Rows from block 9, named by matrix and row number. Rows with one number belong to one neuron. Each number is 128 + 24 x the weight over the matrix's rms, rounded and kept within 0 to 255. All counts start at 0. Numbers have three digits each.
# fc1: MLP up (model.blocks.9.mlp.fc1.weight, 1024x256), inputs 128-255
# fc2: MLP down (model.blocks.9.mlp.fc2.weight, 256x1024, transposed), outputs 128-255
fc1.546:164128128128092128128128128119128128128128100128128128158128128128128128173191128128075128128128128128149123128128161128128128150158167128128128128128128128128128128128128128128136094180128128128128128128128128128114124128128128152128128128128128177079128128173168099155128128128128128128128178182135128052128128092128128128142128128138118128128132128128136128128128128128128128156132
fc2.546:156128091128128128104128167128128128128128128128093128128128128128139128183156143128082128128128128128132128128128128128128128128128128128128128175128128203128128128175141112128128128145103128128128214144128128128109128128128094128128128128149079164174128128128128128128128128091128082128128128128128128128128128128128128128128178128129123128128128128128128128128157128128211149128128
fc1.547:151128125128128128100171128128128109128096128128128128182128122128092128128128128173128128128128128128128128091128100128128094128101128128128188128128128086128128128128128128128128198136128128128147128088128128196085128128128089096128110128128061128128128128128128128128128129128128164128128128128172128188128128153137168099128128109128101161128128128099128128128128143137128128128215
fc2.547:128142128128163128128128128172128128093128128128133175218128128128078128128128128128128166128128128128128134128102128163128128128128034128128084145128146128134128128128105187128128128085128128128128128128080128093177128128205128128128128087128092128128128128128161128128128128128128110096128128128147128084128128128128128128164128128128128145128128128128128128128174128128128143141128
fc1.548:091133128128128151128160177132128044173128128128128122128128128194128128128128128128128128128128128128128053150128128056128128128143128128128128128128128157060128059106069128128113128162128128128128128128128128128205128128124128128077097157128128128128085128128128064128128078128128128055172128144128128170191128128128128128128128128101107088154128128128128128128145128128128128128128
fc2.548:128128128128128128151128133128180128128128078128128152128128128128128180128128128128178158099128128128128113143128128104128128128128175070128112128128185128090082128128144128128128149128143128101128095128128150128128128128128130128128082128128128128155138128128128128103056128128128128159128128128128080187155128128128128162167128128128156128128149099128161128153128128128128119128128
fc1.549:128128128128128128128128174083128187128151128128128156128128168161132128096146128128128128128157128128128128128128128128128128187149128128064128128128128128128150128128140128128128107128128184128128094128128128128128161128128128128079128128108128128128128128128128128128128128157104128128112128128122128128128128128128140128128065104128128128128128128128128128118128128128174128093128
fc2.549:128065128128128128128128128128154128128128128128128128128128148128128145099128136128128121137128140128128128128156128128128128128128128128128127128128078128128128152128128128173128083128156128128128128128128128128128128128128128128128128128157128128121128142128128162101128150128128128128128128128128128128089128128128128128128128128128120128104128128128128128119128128128128128111154
fc1.550:128128128106136128128128088097128175128136128128128145128128035181128104120128128172128128128196128128128128128128088128141128128128076128128128128080128110047128128128128128128128089128128128128128128074128128128151128128128128129128128128128079128170128128128128128163128128165128128184076128128128128122092128128128140081128062128128128199128128206131128102090132128137128128095066
fc2.550:128110128128186128210114128120128128128239210162128196041128128128128128128128128128128128128128128128128164156091118101128128128128128128128140128128160128167128128182128169128128054128128167128105128128128128128159128128128128128128128128128128128069128128128128128128088166128152128128128128128128128067128128128204128128128095103128139128095132117128105128128128114130128128080128
fc1.551:128093128128128128128192128128128128119128128128110128143128128128128074128128128128128128128128148109128128128128106128128128128128128120128128128128128128128128130128128104128128128057141128128128128128178183128128128128128128112128128128128128128128128198128128128128128128186047128128128165128128137128128128128176128128128128128092176128128072128128128128106162128128128128128128
fc2.551:128128128128128128128128128128156128128128128128103128089103128128128128128128128128128128128127128128128150128160116167128149128128128128128078194128152128158193128128128190175128106128128081128128091105128128128158128165128128128128128128128128128128126128164128128128176128078128128128128128075128159128120136128128128128128171087128128128128204128128128128128093128198128138128172
fc1.552:128128128128128144168093139128128128128128128128164128128128163178128128128128128128128128128128128128156128128099128139167128128128149128128128155128128128128128128128128128128158128128086128128128128179128128153087128128098128160128128128088128103128128173128135128128128128128128128172083078128098128128128160128071128128128128128128128131128128128055128128176112207128191155128128
fc2.552:145169092112128115128128100151158171128128128128128128128128128128128128128128128128128128128139160170128128100128128104102128128128152128110128116150112128128128128128128128170128128128093128128128128167128150128128168128128128128128163144128128128147128128128216128128128128128128099128128111172128128109128128128183128128179128128128157104176138128128101128128128128128128181128128
fc1.554:128128128128128128128128117128128128188128128128128128150128177128128128128128128128128128128128128128128128131128128128100108042128229215076113128128128128061128077128138128128113128128128128128128128128128128128128128128128128006093166128128128128128109172096128128128128128056122128128000203128128128128158110099158128043128128128128128128128208080128128128084114128165128128052128
fc2.554:128128128128121128128128143128128184128128039078128171128128127128082128128134128147118128128128128128128128128128124128128108149123128128128128128128154128128128128049128128061128076128128144128128128113109223128128164128128128128128128128096128057140128119128128145054128128128139128046128128134146128165128128128128128128128128128028128128128164147128128128128096128128128128128128
fc1.555:047128196111128075147112076128128128128101128128128128169157160128128128158156128064128128128149128142128128128128128128112188178069128128128211128119180128128128128128128128128128128099159128128187109128128128128084128128128128128128128128128128137128128128128128128044128128152109128128164128150128128123128128128096108128128128128060037128128165128091128128128128128166128128128128
fc2.555:128128128128089068193128128128128128103176128128128083128128128128128128074128128128128128042111128128128128045180128128128168128128128128128146128128193128128128128128128128128128128044128128128128128128128128128128128128128128126128128128193193118128128128128128128128128128128128128128169128128162081128128128128128128221137128128128128128128128128128203192128128128160128128128128
fc1.556:128128128128164169128128128128154128184128128128128073128128128128128156128128144128128128128141139055169160077162128128157128128128128128089128134128128150097189128164128128128177128128178100128128182128128112128190128128106175128058128128128128153128128128128189128128128128128147147128128128189128128177064128140180128086125090128128043128128137128137128128178128128204128191128128
fc2.556:098187128128128139128128065128128079154121128128128128130128128128128128122128128154128128128128128128128128104137128128150090128128128128180128128128128128128128121128090093128099128093135128128128128208128128128128128147089128128128128097128128104128128128128128128112128128128101128128167128102128128159070128128128128128128128128128149101128128128133128128128128128128128128081128
fc1.557:128128128195128128128128128145128128128128128128128128128145128128092128168127128128128128128165128128128128128157128128128128128128128128128083128071098128128128128128128128128140186128128128128128128194157158128128128128128128128128128128128128128128128099128150128128128128128128128189128128128128108095128128073054128128160128160128140128074163128188128128128143176128128128128128
fc2.557:172128128089128128021128128128128109128128128128141161128128128128128128128128099128066128128128128175128189128128128128128128128128128128167128128128128106128128128128128128128128128128128128128128213128128147078128122104079095128128128128128175128116200129128128128076128128128128128128128128171128128128128128128179128128128128095128128128067128128128128128128093153128128113128128
fc1.558:128167128128128128128128128128106128128128128128200092128128128128135074101129064128128128128169172128128128128128128128117128128128122123128140128128128128128128103128128128128128128128128102128128128128128093191128128164128105128059128128128128144148132152128128188128128167128128128132128128150056128128128128128128128128128128128128128128128062128128167128128143128128128128128184
fc2.558:206128128128128128128128190064128128128203168134082128164128128184128128128128128175128128128128128128086128128128128128128178128117128128128160128128128208128145128128073131128128128128128128128071128128128128128128128128128128171128128119076128128128128079128128128070125128128128128128128128071128162128128102162128128128192128128128128128128128128128086128128128078128175128089152
fc1.559:180082128128128128128128128128128128128128128172081128128128128106128128092128128128128128128128128217128128128128150128128191161128128128149128128178128128128128128128083128128128103128128128092128128128128108128218128083128128128127188128128065215128128128128170172128128128130128128128175128160128128128128047128223075128128128128098123099128099128128128128128128128128128128088128
fc2.559:159128141128128128128136128128219128150214018128128128078142128128128140128128128128162128110128075128128126128128061216086128128107128128118128128128080128128216128153128128214128128128128128128128128128128128128128128128128151128128128128128128128128128128186128128075128128128100128189067128128128149128156102128128128128181128201104128153206128086128128128128128072128128128128128
fc1.560:128154104128128128128073128128128095153081128128153128128128128163128128128165128128128111128128128128128128103128128128128134128128128128128128128151128115128128128128128128128128128119128128128128128128128128128128146069128081128128094128128128128128077128128131128128128154067135167167128128128117128128128128128128128128128128128127128128128128128128111128128128128174128128128128
fc2.560:128128128128128126128128128126128128080169128128128128128160128128081128128128079128128128128128128091128128128129128128128128078128128128131128128128128128128128148138128128128128128128128128128150128123081136128171081128128128128085128128097128092128104113128128128128128111128128128128128152063128128127151128118128085128128128128128105128128128128128128165115071146128128172128161
fc1.561:128130128128093128128128128128046115128145128128200062128149128128103246209128128103128113128128128126128128128128090128077201128128128128059128068128128128024128016128153128128128128219042128128215128128128128128128128128128128078128128128164128128128082128128107128160128128207157128128152128128197128128128165128128128128128128128128128128218128186128128181128128128166122174128128
fc2.561:057126128128128128128128128128128147128089128178083035172128128112090044128173128128162062128128128066162143071128128128128128102145168128128128128058128084128128128088128128128128156128150072128128128128128057128100128128045128128128128128128128128128145120128217108077195171128128128128075185128148159128128128128128128128128128128117128128128128066128128160116128089128100200128128
fc1.562:128128120128112202128067133128128069128128146128074128094185128128128128128128128062128128102128128128128128202128128128163128128128128121198128084128205121128128128128158224128128078128128128128128128152128128128039072110128164128128128147069128148128114128149128128128128128128128128135181128128093128128128228128128128128128128128128128128128128200174128128201046128128128128128128
fc2.562:128166128128160122144128128128090042128128128086128128128128128128087050079128128128128083222128128128128128109170128128128224128128096128124128128128128116128186128061128087188128128128114190128128107128128128145128136191128160128173204128128128128128128174186128128128128128128128128128128128128128184128128123128200128128154128128128128134090128113128128128128128128069128128140128
fc1.563:128128153174128128128128182136128128105128128128128128128160128128149155128151091128098128128138171128119083128128128128128128187128128128128128128128128128128090128128119128128128070151090128128128128128128158128140069128128128128128128085128105094128128083128128175128128128131128128128128128122128136128128128128128128128128143128128128128128155160128128128128096128171128128101157
fc2.563:111183128128201083128128128128128128152068102166128073128128128152128128128162152128128128128128128128128168128101128128128088154128128128100128150128111128122128128128142128128128128128082128128194128100128138128128165128169128128128162128128128098153128128128128128128128128069128128130128106128106128128149128128128031128128128128128084128128128128128128122128145139182128103128101
fc1.564:128128128128128128128067164128128128128128130128128128185128128128063144128115128128112169128166128086128128128174170128128128128105128128161128241128128128128128128128167128131128093092061116128128128128128138128128128128128086128128128054128128128128128128128154176116073128128128128128128128128091128128128128128128128128128128128102055128128149128128065125128138128200128107038049
fc2.564:128101128128188128128069128128134179128146100141128101136205128042128128128128115128128128128128128128128128128187128128128128128103128128128078128128128128161128171128097128161128128073128128128128074128053202128128128128133128128103129128192128128106128197128128128128178128128128182128128128187128128128059128128179128128180128128106128128176128189128128138128128128128128128128128
fc1.565:128128128128128128128128128128128128128128128128128224128115128207128128128128128128105032128174170128128128128128128128067128128128128128128128128122128128128128128128128128131125154128112076128128128108128174139128128128128128128171128124128180128128128128114128128131071128128136128128128128128128065198128073128154128140128128128128196128084128191128175128128128128128128128128128
fc2.565:128128128087151203128128128142128201174100128128128128139128128128128180096128105128149132182128187128128128128128171160214050128128128128077146223128128128128128128128128128091179128161128128146128128066205128128095128128128128128118128128128093129174169128128128128128128128128127128128128049128133128128128128070128128128143128065128128128096128128128128059128161128128128128128183
fc1.566:100090128128102128088128128128128128128157128128128128128128128128058128169233128174128128128170128130120128128128128128128077128128128128128128111128128128164164128074128127108091128128128142128146128186136095128162128116226117128128128128128128128128128128128128128128128128181128128128094128128128128128128128128202128128128121128128128128128128128206163128160153128064090128128189
fc2.566:128128128128128128128128128128205146128128094135128128128128128128128128128128192128093128128146128128128128054128128111128128128128164128128131128128128128113128128128128128128089128128175128128067052128128128128068115147128128128128128128128128128128165141056128184128128083151101128128128128128128185074128128128128128128128128128128128093128229128128069127128128128128128091128128
fc1.567:128128128128138128128128128104128159128070128128128128128128128128035128128128057128128128128128128128128128128128181100128128128128145128128155128201128097128128113205130128074128128128166163128128128128128128128056128128128146099128128128132128168051128128128128075128128128128128128128128128128128128128007128128128128128094128128128128128128128091128148128083128128128128128128025
fc2.567:151128128128051128128128128128087180117128098128128055163128147135146106080134164128128190128128128128128128065128183124089128116128128128128128128118099058128128128128128128141128138158128124172176128128128173128128128128128128128128128137128128128121128128128123128129128128128128163029128128128128128084052128128128168128053128128167128149128128128128086128128128011128163170128128
fc1.568:165128128197128128089128128128128099207128128192128128075128128128128143128128144128128128128128128086067128137128096128175128128128065128176128099132128128128128128128128165128128128128128128128128128128128128128128128130106128128128128128128139128128128059128160128184128105128128128128128128128128128128128128128128128044128077128128128128128181128128128149128128128128128128128128
fc2.568:128128128128128128179080099128128075145128128128128173128128128143128128128128128128128128102128128128128128068128152157128128128128144128128180159085167128128128128158128128128128158135128124153128060128128128091128128128100128128128128128128128128170182177128128128128109128128128128102128128106163128128128128128083128128089128186161166128128128128128128117128149128165110128128128
fc1.569:128128051128128128147128128155174128128128128190128196128128173128128128128128128128189128128118128128128128128128128128166128128128128128128128129128120097051128128171128128128128128108141107108089128128088128154128124128083119128166128128128056128128086102128128200128128128128066128157185193128128170128128128128128106128127128163128128128128128128128128128128100128151112128121128
fc2.569:128128128128128128128128189128103128128122128095128128119128128176128098086128128128128215156128134089128128053128078128128128098145128193128128128128188128128128128128128047130166199094128128128128128130128128128128073128128128128128128128128128128128128128128072062128108128128128173128128154128166128128189128128128128128128150128128128188128128128128066128107128077066128171106128
fc1.570:094128128128128128128066128128106128080106128128079128128128152128128128096128084128128130192150128139128128128128085172128128128128128100128128128128128128128128128128168128128157128128128128128128128128128128128128143128128105128128128128128128128128172128128128128128128128128128178128128101128128212128068128128128093128128170128107128174128128128069128128142128128128128128128128
fc2.570:180128128128128128164128128144118073128128128147128128113128128128124128060128153128099146128110128128128128128114161170128172128128128128128128153128128105128179116078128162151077128128128128128143077128128128128128128128128080128128115096128181155063128080078094128128158128128128128186128128128128128128128128128128128128128128128128128104128128128128128128128128070128128128128128
fc1.571:128160171128135128128128128128179128187128097128128128128169128154140111128110126128128128128128128128128110128128128128159128128128128070128128162128069128128128128128128110177152128142128173132128128128128128128128128071128196128128128162128128128128128128105147128128128128128128159180128128128128128116128128153128073085128128128128134128128128128116128128147128127128082128128128
fc2.571:128197128128128128157187128121128169102128128128128128128128128104171149128128128128128128128180128104128128128128128125128128153128128119128091128128128128128128128128145128128128128147178128128128128152128128128128128128164128128159101128105087102128128128130128128173132128128128128128175128128128128090128157073104128128128128128128128156128128122128128128069168128162128128128128